Rows from block 2 of the text decoder, named by matrix and row number. Each number is 128 + 32 x the weight over its row's rms, rounded and kept within 0 to 255. All counts start at 0. After the name is the row's rms in percent of the matrix's.
# k: attention key (decoder.blocks.2.attn.k.weight, 320x320), inputs 160-319
k.160 099 [ 89 173 128 128  50 111 109 147 128 170 107  88 128  88 171 179 101  97 179 169 186 174 148  98 183 179 162 105 106 128 160  66 128 149 164  80 128 128 113 156 147 151 107 104 164 159 156 128 128  93 176 165 147 128 128  96 164 112 163 149  90 165 109 189 102  56  96 171 128 128 150 161 112 186 196 143 155 128 128 178 116  60 128  89 128 128 186 128 128 128 143 128 128 103  85  92 128  50 157 108 128 175 160 128  99  93 112 108 150 128  80  58 128 163 128  73 151  90 128 167 147  63 128 170 168 170 177  97 169 149 128  99 101 128 173  77 165  63 214  83 128 147 106 128 128 195 128 108 128  79 106 180 128 128 109 128 128 140 128 128]
k.161 104 [128 128 178 150 103  88 110 140 128 113 128  81  97 199 160  73 153 128  85 128 110 128 149 128  95 151 128 112  93  63  93 147 138 172  91 144 148  81 139 128 117 188 128 170 128 128 128  91 128 102 142 181 128 128 128  91 105  66 128 128 128 162  88 155 152 128 162 155  92  96 104 107  74 151 222 145 170 128 186  99 112 128 128 145 128 128 110 117  76  50 152 161 128 157 128 152 128 128 112 107  40 101 149 128 119 151  72  78  98 137 128  71 153 145 156 111 113 188 128 128 128 160  98  90 190 128 102 128  92 145 128 101 154 145 128 102 114 128 128 157  87 128  88 150  85 181 108 128 161 128 128 128  82  98  99 145 128 159 147 158]
k.162 100 [ 64 157 170  87 128 202 102  75  95 180 128 164 172 128 128 141  55 146 128 128 113 128 149  98  79 128 128  92 181 164 149 155 148 116 154 168 128 184 156 128 171 108 158  90  66 165 141 128 169 177 101 128 117 167 108 128 128 198 128 157  62 128 161 128 128 155 128 157 196 141 106 108 150 150  56 128 168 128 102 106 112 128 128 104 128  69  93 128 188 157  81 128  96 140 103 107  86 101 128 128 154 107 140  69 160  92 155 128 149 100 111 151 110  71 128 159 116 128 128 128 196 128 128 148 128 128  77 128 128  81 164 128 145 115 144 128 169 165 152 108 108 161 111 128 128  83  79 128 142 162  93 128  96  74 106 128 128 149 128 185]
k.163 098 [156  59 147 128 145 128 128 128 151 128 167  70  99 174 164 128 161 128 128  88 128 145 128  98 143 128 151  61 105 163 128  95 101 128 173 102 128 104 128 128 128 128  86  94 109 157 101 116 128 128 165 128 190  87 100 179 128 128 165 103 174 106 105 113 167 128 170 106 128 128 100  77 155  96 128 128  86 156 150 159  94 105 128 163 163 128 128 105  68 101 165 104 128 106 110 128 113 128  63 181 111 128 199 128 110 128 128 148 103 102 152 138  52 108 110 176  76  85 156 146  92 177 128  88 106 128  89 128  76 100  73 141 165 128 149 160 128 128 128 115 106 128 199 106 128 153 155 128  77 128 157 164 128  97 101 128 140 157 128 140]
k.164 102 [ 96 107  63 152 103 107 159 128  98  69 105  89 152 128 128  68 145 128 152  62 182 128 128 168 128  85  85 178 177  99  99 161  77  98 128 128 128 162 162 128 167 107  57 156 139 108 105 128 156 128  60  36  76 128 128 167  54 128 109  71 164 128 109 128 158 128 128 128 128 169  99 128 104 128 128 149 152 217 128 168  98 187  95 128  91 188 145 128 128 191 128  78 105 163 128 141 180 177 128  82 110 104 105 112 128  92 161 170  62 172 102 109 128 108 116 113 128 164  74  86 172 174 103 179 128 128 128 164 152 177 111 144 128 128  77 177 128 128 128 144 180  46 158 128 141 162  95 172  99 128  69  78 128 128 128 128  95 164  76 128]
k.165 103 [162 128 161 187 128  76  64 109 167 128 140  85 128 141 128 194 114  89 102  83 167 128 128 151 128 128 128 150  62  98  67 128 152  99 128 128 159 140 101 110 148 128  77 109 128 150 187  87 108 128 128  94 123 128 128  98 159 128 150 141 203 128 107 163 198 128 153 144 128 128 107 128 177 195 128 128 145 128 203 128 128 148 128 146  92 128 128 105  81 152 128 141 128 128 142 110 184 187 128 128 103 114 177 112  88 128 128 107 146  95 104 128 146 166 109 128 128 128 165 128 103 187 144 140 100  86  94 128  80  71  68 128 154 100  78 151 128  87 128 128 180  78 128  78  54 158 179 102 100 128 128 128 183 128 128 151 128 162 114 128]
k.166 113 [158  84 178 160 128 205 150 128 161 104 128  91 128  62 128 155 105 101 157 105 147  95 137 164 177 128 168 128 139 175 128 141 167 191 128 148 128 128 111 109  91 128 198 128 128 104  87 128 112 128 128 146 143 183 176 184 128 101 112 128 128 128 109 166  97 154 111 111 160 173  91  97 169 100  91 128  79  40 150  70 151  54 128 128 128 107  83 155 171 128 128 128 128 128 158 145 128 147 128 182 111 142 166 188 166 159 128 128 157 128 169 166  70  85 142 154  88 157 153 155  91  91 128 112 128 162 128 109 128  88  87 108 149  95 175 154 128  72  53 128 101 101 128 165 161 128 182 128 182 154 128 128 110 155 145  81 128  92 178 144]
k.167 091 [105 167 151 101 128 173 128 148 128 100 172 128 128 107 137 187 128 128 128  67  91  79 166 157 175 128  78  76 128 202  75 128 128  44 156 100 128  87  98 177 157  69 169 147 178 176 128 153 178 143 165 128 166 128 163 128 148  86 128 128 128 128 165  88  95 187 128 105  89  98  93 128 128  78 128 148 108 183 142 128 128 155 128 128  67 150 128 167 112 128 153 161 109 128 128  98 157 128  89 163  84 107 101 160  83  90 157 161 128 149  87 111 171 111 150 182 128  84 128  95 142 101 180 152  94  91 128  69 201 128 101 112 145 103 128 128  95  77 128 101 184  99 128 128 128 106 105  80  84 167  76  68 128 128 165 128 153 128 106 160]
k.168 107 [149 106 144 158 222 154  91 128 173 158  96 128 155 128 150 154 128 107  70 105 178 128 162 160 184 128 128  87 128 186 128 117 144  78 165 128 128 160 109 128 128  65  94 137 128 103 128 128 185 111 128 111 175  98  81 145 110 128 174 115 156 152 165 160 151 180  77  93 167 128 128  83 128  89  51 181  98  91  85 165 165 183 128 128 145 139 128 136 119 128 103 119  80 128 188 128 156 195  95 128 111 105  71 169  72 128 128  87 168  90 128 128 111 101 128 158 117 109 154 101 142 194 128  94 108  93 100 128 163  81 100 147 109 128 128 113 150 139 128 112 152 128 148  70 109 148 128  90  75 191  89 164 158 111 175 146  88 143 158  88]
k.169 097 [164 128  83 128  81 166 115 106 109 128 109 117 115 106 146 128 158 175 128 166  91 105 162 193 101 128 139 147 128 107 186 128 116 150 128 140 128 128 165 128  94 128 187 156  98 140 103 154 128 128 150 208 135 177 149 106 128 128  94 174  75 166  85 143  74 111 102 128 170 102  97  70 128  92 128 112  71 128 156 145 144  36 144 158 158 159 108 128 128 103 175  68 177  80 143 105 173  88 109 140 115 146 169 128 128 128  71 147 128 128 143 128  38 128 128 183 144 128 171 160  97  69 128 195 128 158 104 107 165  92  76 156 128 146 173 146 107  77  73 150  85 128 128 128 171 158 168 176 154 166 111  76 166 116 157 128 128 128  97 128]
k.170 089 [103 102 159 193 128 128 128 128 152 155 128 128 117 105 107 128 164 128 146 115 128  82 128 159 170  71 128 141 164  86 113 128 164 161 128 128 154 172 128 152 128 128 128 128 128 103 128 128 128 164 128 156 163 128  97 128 128 112 103 128 163 159 107  87 164 191 128 168  96 109 128 148 178 128 109 128  78 128  73 115 188  75 179 145 128 104 151 128 128 215 110  40 128 191 154 185 193  98 128  90 159  68 128 128 169  78 146 128 128 128 106 155  81 128 128 128 150  79  90  69  81 140 128 128 128  98  99 187 128 128 104 191 128 142 112 128 128 128 100 139 169 107 188 128 146 162  91 138 185 128 152 151 148 128 179 128 128  93 176  78]
k.171 099 [166 128  97 100 148 128 128 143 175 128  71  71 128 128 120 128 163  76  79 148  95 172  91 128  83 128 171 108  80 128 128  76  94 168 147 106 128 118 128 128 128 159 128 128 128  74 110 128  89 128 158 183 141 146 104 128 177 128 141 147 128 128 128 164 163  92 108 151 161 148 100  75  83 140 174 113  94 128 188 108 152  50 128 111 128 128 154  87  86  56 114 128 109 128 154 128 128 160 128 156  95 174 166 161 150 158 102  46 187 103 168 128 128 128 128 128 128 150 146 128  98 151 128 107 128 110  76 128  92  82 138 156 169 128 128 128 128 102 162 169 155 128 172 128  67 185 128 134 128 100 155 128 128  99 114 161 163 106 128 107]
k.172 092 [146 128  74 100 165 111 151 109 109 167 113 128 147 149 145  87  85 128 128  75  99  91 128  91 172  91  87 128 184 128 158 113 146 128 175 156 105 168 128  87 128  92 128  97  92 148 140 128 128  84 128 101  96 160 159 128 150 128  67  93 210  63 177  94 128 168 128  91 128 171 128 128 159 128 128 165 152 150 150 128 151 206 128  84 128 128 136 128 104 101 164 128 157 128 128  97 171 194 103 170 128 128  99 149 114 128 128 128  94 128 109 128 143  97 128 108  88 128 147 128 100 170 109  77  78 128  91 141 147 105 128 128 174  90  72 159  81 128  84 174 197 147 150 106  98 106  82  95 128 128  94 128  96 105 104  80  94 192  92 163]
k.173 099 [112 128 185 103  93  89  81 171  89 141 163  96 109 157 128  69 128 128 112 148  84 105 128 107 128 158 118 128  47  77 128  71 142 158 128 158 140 104 128 150 128 128 152 128 217 169 128 145 128 151 103 128 111 110 128  91 128 128 128 128 148 158  75 128 180 109 189 128 113 128 112 198 147 128 190 103  98 128 128  58 112 167 128 128 153 128 114 128  61  69 128 154 128 151 128 105 128 128 128 146  66 138 187 190 128 155  89 128 128 176  82  81 111 196  96 109 141 170 100  92 157 128 138 128 128 155 160 113  73 156 128 135 167 128 103  98  79  95 100 143  85 152 155 161  83 155 128 137 143 157 113 128 128 111 108 148 103 128 128  82]
k.174 086 [187 147 128 110 146 128  93 160 128  98 128 128  77 182 143 128 104 164 151 128 152 128 101  94 155  92  96 108 128  74 128 128 173  34 150 164  90  72  71  80 128 128 111 128 144 128 182 154 101 128 101 100  90 128 114 128  81 128 158 151 160 103 170  46  98 128 128 128 128  85  80 145 152 128 108 108 143 179 104  93  78 128 171  94  92 165 128  92 128 179  90 201 128 128  88 106 119 103  83 142 128 161 143 128 180  92 128 128 172 128  78 117 147 128 128 169 116 128  71  87 128 186 157  91 128 156 100  34 100  98 128 128 128  71 128 128  94 174 197 142  64  86 104 166 162 150  60 128 128 128  82 148 158 166 176 128  96 161 110 148]
k.175 101 [128 128 128 170 128 173 166 152 128 108 103 150  77 139 102 100 169 158 128 101  68  81 128 104 184 144 141 179 189 151  91 141 120  93  98 147  99 153 168 128 128  94 128 182 141 150 128 128  86  77 128 128 147 153 106 128 146 128  82 172 158  89 178 149 128 128  94 138 128 146 153 140 167 113  61 128 109  87 128  36  94 143 128 164  74  96  71 128 114 207  97 128 173 128 128 116 170 202 103 128 148  40 128 165 128  92 128 173 159 216 128 173 138 128  98 105 153 113 101 128 159 103 176 141 152  78 155  89 128  92  86 101  95 109  92 113 149 168 138  89 179 151 167 128 113  55 128 106 106 167 107  91 157 128 179 128  91 118 110  75]
k.176 105 [128 111 128  81 128 161 100  84 128 173 112 189 128  57  85 157  85 128 165 128 107 128 160  74 128 156 107  73 106 175  88  89 165  80  88 148 128 102  86 128 174 128 147  94 158 154 147 128 128 159 157  88 128 110  97  92 128 146 128  99 137 145 128 128  97 113 155 164 177 150 128 107 171 163 109  73 168 128  86 101 176 140 128 128 107  78 159 116 128 161  88 128 107 128 166  84 140 128 185 149 140 128  67  79  99  70 103 110 128 109  86  99 181  94 170 175 103 128 140 111 111 128 128 150  91 111 181 112 111 117 156  97  81 157 150 158 139 128 128  75 169 128  62 128 161  89 184 106 101  89 102 160 128 172 194 128 101 128 180 160]
k.177 094 [128 156  85 128 128 162 178 161  86  82 128 128 128 167 159  97 128 108 148 128  91 192 112 171 128 128 167 182 198  56 108 128 128 128 180  96  95 128 128 128 128  90  89 144 128 149  98 162 106  89  83  96 152 174  99 102  73 149 128  88 128 128 170  68 128 101  99 128 143 128 137 128 128 160 128 128 100 155 141 128 107 184 162 158 144 128 142 139 128 110 128 128 166 128 128 128 111 173 128  58 128  95  84  97 115  97  99 128 128 102 128 198 128 162  71  62 184 162  99 117 128 169  83 151 104 100 128 183 107 128 192 128 128 178 146 128 149 128 128 169 151 128 157 128 128  98 128 109 200 162 143 128 128 167 178  86 161 184  98 143]
k.178 098 [171 117 128 219  95 128 162 128  55  95 128  95  84 183  72  72 128 103 149 128 128 106  95 192 160 156 144 128  99 128 110 166 120 180  98 155 105  97 128 128 147 128 179 128 193 153 128 128 102  94 138 128 170 107 109  81 154  68 165 128 189 128 100 143 145 183 160 128  62  95 128 157 128  76 128 111 110 177  94  97 128 128 128 149 197 181 128 128 159 128 170 128 154  87  93 168 128 157 107 128 128  99 128 173 159 176  95 153 189 167  98 128  67 193  65  98 157  93 128 128  77 128 175 176 128 173 128  83 172 146 109 128 149 128 152 104  87 147 113 163 144 111 197 169 101 128 128 178 104 102 128  94 153 128 128 128 128  91 141 105]
k.179 097 [128 128 105 128 186  89  93  98  73  91 116 106 142 128 142 138 170  82 100  65 128 128 164 155 175 128  83  94 128 147 108 128 143 128 105  85 162  95  90 158 128  68 128  98 142 193  97 128 147 153 172  97 120 109 128  99 128  96 111 128 160 109 144  78 128 122 164 144  80 160 155 165 175  71  77 134  87 128 128 164 156 213 167  90 101 149 102 155  90 216 141 128 128 105 128  96 190 167  95 128 172 100 128  98 114  43 173  92  78 114  91 150 156 109 128  94 102 105 166  86 172 181 155 142  90 146 104 100 142 128  98 107 106 162 128 174  98 128 156  70 146  68 166  62 103 158 105 111  77 168  94  89 194  87 176 155 128 128 119  89]
k.180 103 [ 85 186  82  98 128 128  81  86 153 145 128  93  99 128  99 140 128 174 111  85 158 156 147  79 143 111  78  92  74 128  99  77 128  33 168  79  92 152 128 128 160  94 128 128 157 168 217 137  91  90 128 128 150  88 151  79 146  95 128 146 161 128 106 151 151  95 155 128 128 128 151 177 128 147 151 149 208 185 167 179 128 190 177 103 157  88 128 101 107 143 100 128  77  96 144 151 128 111 103 128 128  98  53  86  82 128  93 143 128 140 128  78 213 128 110 128  98 128 128  81  85 128  95 107 128 115 128  80 128  98 178 149  64 117  90  98  85  99 178 128 128 163 128 116 100 107  90 169 128 128 128 128  73 100 175 158  91 179 106 164]
k.181 097 [ 94 128 128  95  57 110 194 102 136  89 162 165  90 109 128  67 197 152 128 165  84 178 160 193  80 111 128 128 128  74 109 108 104 194  76 169  94 111 178 128 100 150 128 128 142 107 176 138 147 149 128  97 128 128 128 128 163  91 128 128  89 128 182  94 128 128 128 128  78 128 128 157 128 128 128 128 128 103  97  69  75 108 112 160 109 115 128 128 120 102 110  67 193  90 150 128 156  81 128  48 128  98  55 128 128  96 110 128 128 157 128 128 146  79  74  99 156 179 128 128 149  62 109 128 179 170 163  89 146 128 107 142 106 144 128 100 128  85 173 154 128 186  98 128 128  92  70 110 163 128 106  98  57 128 155  73 113  89  94  87]
k.182 093 [128  69 128 188 128 168  73 128 144 153 168 116 156 128 128 146 164 161 128 128  93 102 128 128 174 166 108  88  78 180 128 128 149 137  90 128  96  98 115 128 201 128 176  86 128 128 145 176  90 109 102  87 116 128 128  76 168 128 153 128 128 128  86 170 128 128 159 109 128  34  84 128  67  73  73 128 128 114  95 142  65 128 181 146 112 101  84 117 128 128 128 184 149 102 128 152 150 192 128 128 173 103 151 128  93 166 156 159 128 198 128 156 192 128 156 113  98 177 197 160 165 128 176 128 182 128 128  64 159 116  81 128 128  98  80 128  98 128  95 101 128  82 128 184  96 100 128 106 128 151 112 142 177 186  84 160  88 128 155 128]
k.183 094 [171 128 128 128 119 186 193 128  90 128 128 105 128 141 141  75 147  84 128  91 102 128 153 185 137 175 181 103 175 159 128 159  96 128 128 128 128 128 154 141 104  76 128  82  65 106 128 128  86 152 128 100 145 163 128 111 170 128 128 128  74  78 164 110  43  99 128 171 128 105 145  89 155 128 151 156 128  23 128 107 103  96 128 175 142 128  95 128 192 128 100 118  98  79 184 175 128  89 159 128 155 169 128 179 128 186 169 128 139 116 128 104  88 128 100 142  93 156 148 160 181 141 100  94 128 183 128 128  62 118  79 155 128 110 109 128  57 128 128 104 128 155  87 128 175  97 110 128  74 191 128  87 128  98  80 100 112 100 179  83]
k.184 087 [ 81 128 150 178  99 128 112 128 128  97 128 165  83 128 156 128 153  93 101  76  87 107 128 128 128 128 152 128 149 106 128 128 146 100 160 205  93 128 128 107 128 101 159  89 128 107  91 128 187  69 149 128 128 159 150 128  70  96  72 159 128  79  97  91 178 128 128 128 128  90  97  86 101 128  99 164 128  93 128 128  70 188 110 171 128 128 128 151  66  84  69 182 158 128 197 182 149 118 146 178 145 104 128 128 128  85 149 170  96 184  89 128 169 128 158 128 128 128 128 128 128 180 102 128 181 162 128  98 157 182  89  93 154 128 128 159  75 151  67 128 168 161 128 157  86  84 128 188 128 128 157 148 160 128 169 128 128 179 128 159]
k.185 086 [ 90 128 156 162 128 147 166 150 128 114  96 165 159 128 174 178 150 158 149  74  97 128 110  83 158 173 104 110 172 155 156 128  94 101 165  96 128 128 128  61 103 153 154 128  78  52 148 115 214 106 170 128  99 128 128 152 128 105 105 180  99 146 162 128 171 104 128  98 218  93  67  71  98 151  56 114 147 153 128 128 128  89 128 128 128 128 128  98 143 128 172 171  85  95 111 128  66 110 164 128 105 176 182 128 103 128 175 128  88 145  85 160 107 128 128 128 128  40 106 163 128  72  65  99 152 152 165 147 128 128 128 147 128 177 128  70 176  97 103 128  95 165 186 128 128 128  98  92 171 170 167 128 157 128 128  76 147 128  94 165]
k.186 093 [128 155  58 191 128 157 104 165 100 109 128 128 128 103 134  79 176  83 128  74 100  92 103 191 128  82  95 108 145 114 128 128 128 139 155 152 146  97 158 168 143 137 163 144  92 148 107 150 128 105  85  48 149 128 128 202 113 128  88 128 119 146 178  75 178 128 144  92  69 143 169  94 128  40 128 128 128 128 160 101 128 200 105 171 128 159 128 128 128 128 148 156 109 187 128 159 128 128  79 128 154  92 144 119 128  83 167 167  51 100  99 160 159  86 128 151 128 128 152 128 149 106 128 115 128 128 128 135 179 128 154 100 128 128 155 166  80 128  79  95 128 128 120  98 128 128  79 128 105 175  94  73 179  83 128  76  97 154 128 128]
k.187 110 [180  94 183 149  55  78 102 152 149 167 102  98 105 156 158 128 114 128 118 128 128 115 128  77 110 156 128 165  98  81 128 154 128 163 128 108 103  99  96  99 146 189 128 105 147  89 144 109  81 175 147 227 188  96  96 113 128 128 184 105  69 117 128 141 166  92 128 158 117 163 175 114 128 160 190  93 166 160 114 139 128  35 167 128 154 154 153 128 146  56 170  92 128 158  66 150  89 128 128 144  99 160 149 112 160 201  81 128 148  87 128 155 110 149 111  89 166 173  95 183 128 157 145 128 165 112  78 128  75 128 116 146 143 128 128 128 160 162  84 186  69 176 142 128 151 153 105 128 145 128 128 187 157 128  64 128 168 128 128 177]
k.188 100 [128 128 154  90 128 128 102 146 135 174  71 142 102 108  75 162  61 153 154 173 128  75 128 148  94 128 128  78 128 183 116 121 128  66 153 155  90 128 128 160 172 128 128 128 128 128 166 128 128 128 128  80 148 110 128  64  85 128 177  80 138 128 105 171 128 105 128 157 128  98 128 168 150 141 172  90 190 128 128 109 114 171 114 128  73 162 128  89 154 147 100 176 128 128 128 111 128 113 151 188  82 115  95 128 128 152 183  93  83 128  68  90 152 128 128 152  96 161 101 151 150 174 128  77 145 128 147  93  79 128 103 106 170 105 115 119  76  92 175 109 128 128  62 144  88 113 157 110  96 128 160 185  89  98 152 159 128 106 168 152]
k.189 105 [152 103 128 176 188 186 128 128 146 160 161 160 128 105 102 154 142 119  69  82 128 128 128 128  97  65 128  93 183 128 128 111 105 107 128 151 175 128 110 106 128 128 128 128  90 168 128 113 172 102  86  22 115 158 128 198 142 162 108 128 166 128 148 103 128 156 110 128 128 128  93  85 128 105  95 113 140  95 166 128 128 173 128 148  93 128 128 128 128 159 128 115 128 155 174 128 150 163 161 171 180 128 140 107 163 102 181 128  72 101 173 128 101  78 128 163 153 147  87 128 110 178 128  90 137  90 141 128 128  85 128  93  98 111  98 161 105 116 151 147 213  59 182 128 128 128  97  99 107 128 103 137 192 128 128  91 128 196 119 128]
k.190 096 [ 80 175 114 128 181 128 128 115  84  86  86 195 148 163 128 128 117 153  83  60 128  77 128 128 110 128 128 114  77  91 106  99 103  52 109 116 189 148 128 128 158 154  74 128 146 128 168  99 181 183  96  41 128 154  90  89  98  85  89  80 191 158  97 116 128 111 128 149  98  92 162 197 128 171 128 146 147 118 128 120 128 187 128 165  87 190 108  89 128 128  73 186  95 145 111 128 155 203 107 177  93 128  79 101  85  70 128  89  93  98 128 128 173 128 128 157 168 128 111 128 128 167 177 110 128  48 128  84 155 120 128 128 106 155  87 128  75 150  98 146 128 128 139 128 128 115 128 128  78 102 176 201 148  95 128 150 128 128 110 128]
k.191 096 [103 112 143  71 148 154 128  84 128 128 151 154 118  96 128  57 175 128 178 176 107 167  46 128 115 144 128 128  90  76 128 111 128 128  69 128 104 128 128 200 128 161 142 155 146 180 128 104 128 158 128  86 128 141 155 128 103  48  72 128 156  93  89 128  64 128 136 180 128 128 159 172 165  93 164 106 128 128 112 113 147 183 164 128 166 128 128 109 200 128 160 128 161 144  67 128 146  66 107 128 173  95 128 128 162 105 158  95 174 202 128  95 193 171 108 154 187 128 151 136 128 128 157 106 116 128 155 161 150 128 167  60 145 159 168 128 114 191 128  96  85  94 104 193 153 128  95 152 157 128  73 102  97 128 128 151 104 179 128  94]
k.192 101 [154 111  94 146 181 164 128 128  98  74 128 165 162  78 143 178 128 128 186  95  51 128  87 166 160 128  97 128 128 176 155 128  78 105  94 128 128 109 178 169 128 104 168 136 111 172  78 128 122  57 128 108 167 100 158 143 145 169 128 170 101 105 128 128  88 128 128 156 112  95 101 104  99 128  77 128 168 172 117 179 128 128  81  41 147 167 128 171 157 128  87 164  92 128 128 106 107 128  88 149 128 191 117 128 154 153 177  62 128 128 103  99 128  75  85 128  99 128 182  83 182 128 128  63 100 128 171 101 106 108 150 165  97 101  71 128 128 167 154  98 165 128  92 128  72  79 128 143 128 128 128 128 128 128 175 128 128 168 164 128]
k.193 100 [182  88 110 213 128 128 138 128  84 149 211 161 149 148 128 106 173 151 171  90 116 107 101 159  91  73 128 111 103  76  81 175  76  85 147 173 109  95 161 128  73 128 118  39  98 200  92 151 105 142  87 161 111 106 128 128 128 128 104 128 149 128 165  97 128 111 174 128  72 116 174 148 165 128  77 137  81  86  51 159 112 128 149 128 156 104 128 187 128  89 128 169 128 128 107 187 145 160  77 169 128 128 116 168 101 113 111 128  96  98 128 156 128 128 152 168 128 100 128 128 115 128  82 128 128 180  97 144 160 143  82 186 128  67  94 155  77 141 128 128 167  99 219  72 128  69  96 128 159 128  64  85 158 144 152  85  69 170 153 128]
k.194 105 [199 128 158 177 164 140  97 128 156 172 137  57 104 158  86 113 162 143 128 128 128 103 101 162 138 101 128 102 128 128 128 101 128 160 161 157 114 128 103  59  86 128 128 165 161 141 165 156  98 119 150 178 145 128  76  68  97  84 171 137 147 166  89 162 172 128 153 108 102 128 166 186 174 145 171 128 171  96  95 146  85  74 111 173 115 108 128  61 128 106 162  95 128 105 128 175 156 108 128  97 128 128 146 164  98 154 128 128 106 163 107  93 128 203  79 101 128  75 128  99 128 112 155 128 156 179  96 128 104 128 156 155 165 128 128 101 147  74  95 142  82 147 151  84 171  98 128 192 158  77  63 165  94  85  97 128 137 107 143 128]
k.195 092 [128 128 100 181 128 117 168 103  80 128 128 128 151 172 142  73 169 166 128 171 128 170  86 155 128  89  96 185 172 128 128 128  86 164  42 159 128  78 128 166 128 100 166 128 128 128  80  99 154  93 128 128  80 151 167 191 128 128  98 149 128 146 128 148  78 160 128 150 166 109 128 169 128 172  74  93 159 206 111 101  93 128 128  87 121 168 174 179 128 141  93 159 110 111 147  92  76 128 166 107 144 105 165 128 128 202  77  73 128 190  92 128 160  86 166 128 128 203 167 128 128  73 168 164 115 105 128 128  96 167 128  73 109  91 128 113 158 188 144 128 128 128 110 158 105  98  71  68 111  90  68  67  95  84 153 175 158 136 121 160]
k.196 105 [168 174 128 128 100 159  85 128 128 117 175 128  94 180  58 128 140 128 170 143 128 139 128 118 128 128 128  96 159 110 101 177 128 153  78 128 150 128 128 128 128 154 144 128 158 128 128  65 128 128 113 171 128 101 103 104 139 160  82 161  89 109 128 163  95 177 107 167 128  94 108 166 159 128  54  77 109 128 105 167  89  90  80  85 128 104 128 156 177 128 149 117 187  73  99 128 148 128 128 166  83 140  98 167 152 108 152 151 166  95  83 128 181 158  95  88 128  95 128  84 188  84 114 139 155 155 128  60  74 109 128 183 117  87 177  77 148 101 163  95 128 178 113  85 179 116 105 162  67 107 144  86 128 102 160  60 136 142 104 180]
k.197 106 [ 69 128  75 128 112 172 128 128 100 128  73 155 159 128 128  69  58 106 128 169 169 156 143  77 105 128 128 128 116 114 158 148 128 166  87  86 128  80 157 165 150 128 121  68  58 128  84 151 128 128 164 117 166 128 128 111 113 182 128 115 109  93 141  81 128  83  79 128 147 128  84 144 122 128  83 141 111 157 172 128 128 128 142 128 128 128 128 171 160 164 128  96  87 140 141 128  90  99 149 128 137 128 180  32 186 128 105 141 128  98  94 161  68  55 194 128 183 128 128 189  99 151 128 112  87 107 128 188 128 135  99 128 159 148  98 128 128 128  93  88 102  95 128 181 112 155 128 128 164 128 143 112  84 116 105 128 113 160 170  91]
k.198 090 [128 128  88 161 128  99 148 128 155 172 164 153 128 180 128 171 100 186 108 128 128  82  93 169 173 116  52 161  94 166 166 183 128  82  98 176  75  93 151 128 144 151 128  57  38 128 109 166  95  86 158  73 159 110 164 174 128 105  70 128 140 128 170 105 109 128 144 128 113 133 174  72  70 128  35  94 143 153  90 113 102 163 128  90  86  80 165 128 179  97 103 161 172  97 102  76 113 168 166 147  94 119  96 110 128 104 128 152 128 128  85 153  94 128  97 128 156  77 113 128 128 128 128 128  98  96 163  83 128  94 128  58 145 113 152  99 128 128 128  99 179 128 193  97 128 151  84  65 148 128 128 113 128  70 128 165 128 128 162 165]
k.199 097 [ 68 177 100  78 174 128 128 128 177 128 128 128 128  71 166 116  92 145  98 155 128 104 150 128 128 128 106 153 152 128 128 128 211 128 152 128  93 171 140 116 169 128 128 140 116 144 128 101 128 153 136  33 174  84 102 210 155 156 128 165 128  76 114 109 101 128 128 148 156 128 105 112 103  93 128 176 128 182 128 162 128  85 169 128 152 128 128 160  99 183  73  84 143 106 128  64  92 179 150 128 182 128 104 146 153 106 128 143 128  91 155 128  76 128 144 128 177 128 128 128 128 141 128  73 104 128  99 202 167 111 128 128  83 114  61 128 179 128 128 117 128 140 102 128  87  94 101 102  84 138  97  80 128  63 168 128 167 171 217 183]
k.200 090 [128 167 128 128 112 128 128 164  73 128 128 108 128 128 183 147 139 184  95 128  86 101 128 149 128 153 107 155  89 128 128 162 160 128  60 150 128  62 120 101 128  88 128 128 169 150 168 128 128 128 150  85 179  96 150  89 168 128  98 166 128 112 100  80 161 128 128 128 128 175 137 109 128 157  79 171  98 156 151 101 128 128 169  65  96 166 116 157 159 128 128 128  90  91  59 194 163 186 178 174  88 128 103 128 161 128  93  88 181 148  83 128 128 128 152 128 191 128 108 179 174  99  75 167 128 128 101 184 156 128 158 189 128 128 168 128 128 128 113 190 128 128  83  70 128 105  61 128 128  82 103 140 163 128 128  69 152 100  99 128]
k.201 103 [128  98 128 159 128 114 128 128  88 128 128  96 128 128 173 128  97 146 107 120 128 128  98 128 102 185 107 114 128  70 163 170 128 169 154 163 128 106  64 155 121 163 152 163 151 106 128 147  69 161 151 111 128 128 128  94 168  87  98  60 143 169 128  81 174 128 128  89 128 174  82 175 110 107 128 154 108  83 128  54  90 128 128 194 113 163 155 138 102 140 105 108  91 161 128  84 128  86 101 156  72  64 128  93 149 152  81 160  80 128 170 160 155 145 128 112 151 151 173 159 128 128 111 145  85 154 128 153 142 128 128 144 128 128 152 142  92 118 104 190 142 158 156 156 164 205 147 128 140 173 185 178 161 168  84 165 169 128 128  66]
k.202 092 [ 95 179 182 118 170  55 162 160 185  63 109 178 128 128 105  97 128 128 128 128 128 162 150  98 128 128 153  78 128 167 101 128 145 108 128  71 165 145 128 113 107 167 143 107 163 128 173 144 105 101 128 184 128 147 128 128 128  93 168 128 106 159 172 128 141 128 195  91 128 154 189 108 128 144 128 128 148 172  88  89  89 128 155 128 195 180 161 138 128 128  89  62 100  84  99 186 128 173  96 128 128 180  96 191 101 128 155 128 140 100 128  93 128 189  65 144 128 174 143 165  94 128 138 148 153 128  94  87  62  87 160 199  61  81 108 128 108  95 128  83 167  80 159 147 115 110 128 168 128  79 102 100 128 128 128 128 128 175 115 190]
k.203 099 [ 96 128  88 174 128 159 128 128 128 150 170 173 162 165 128 157 169 155 191 142  94 153 128 175 148  93 128 183 144 100  93  95 128  85  56 158  79 128  94 167 128  95 193 128 128 165  41 128 166 128 153  62 161 110 113 146 106  95 108 156 128 151 140 128 156 114 145 166  82  75  91 128  92 128  85 142 128 183  83 128  84 199 128 112 145 165 187 128 128 128  93 128  88 101 156 175 151 151 109  94 153 165 128 162  91  98 158 128  98 171  85  89 193  95 150 102 128 128 128 128 139 128 128 128 128  99 112  46 107 128 128  87 128 128 175 128 128 128 128  99  90 105 109 165 144 154 114 167  83 170  77 106 156 161 152 128 150 128 195 104]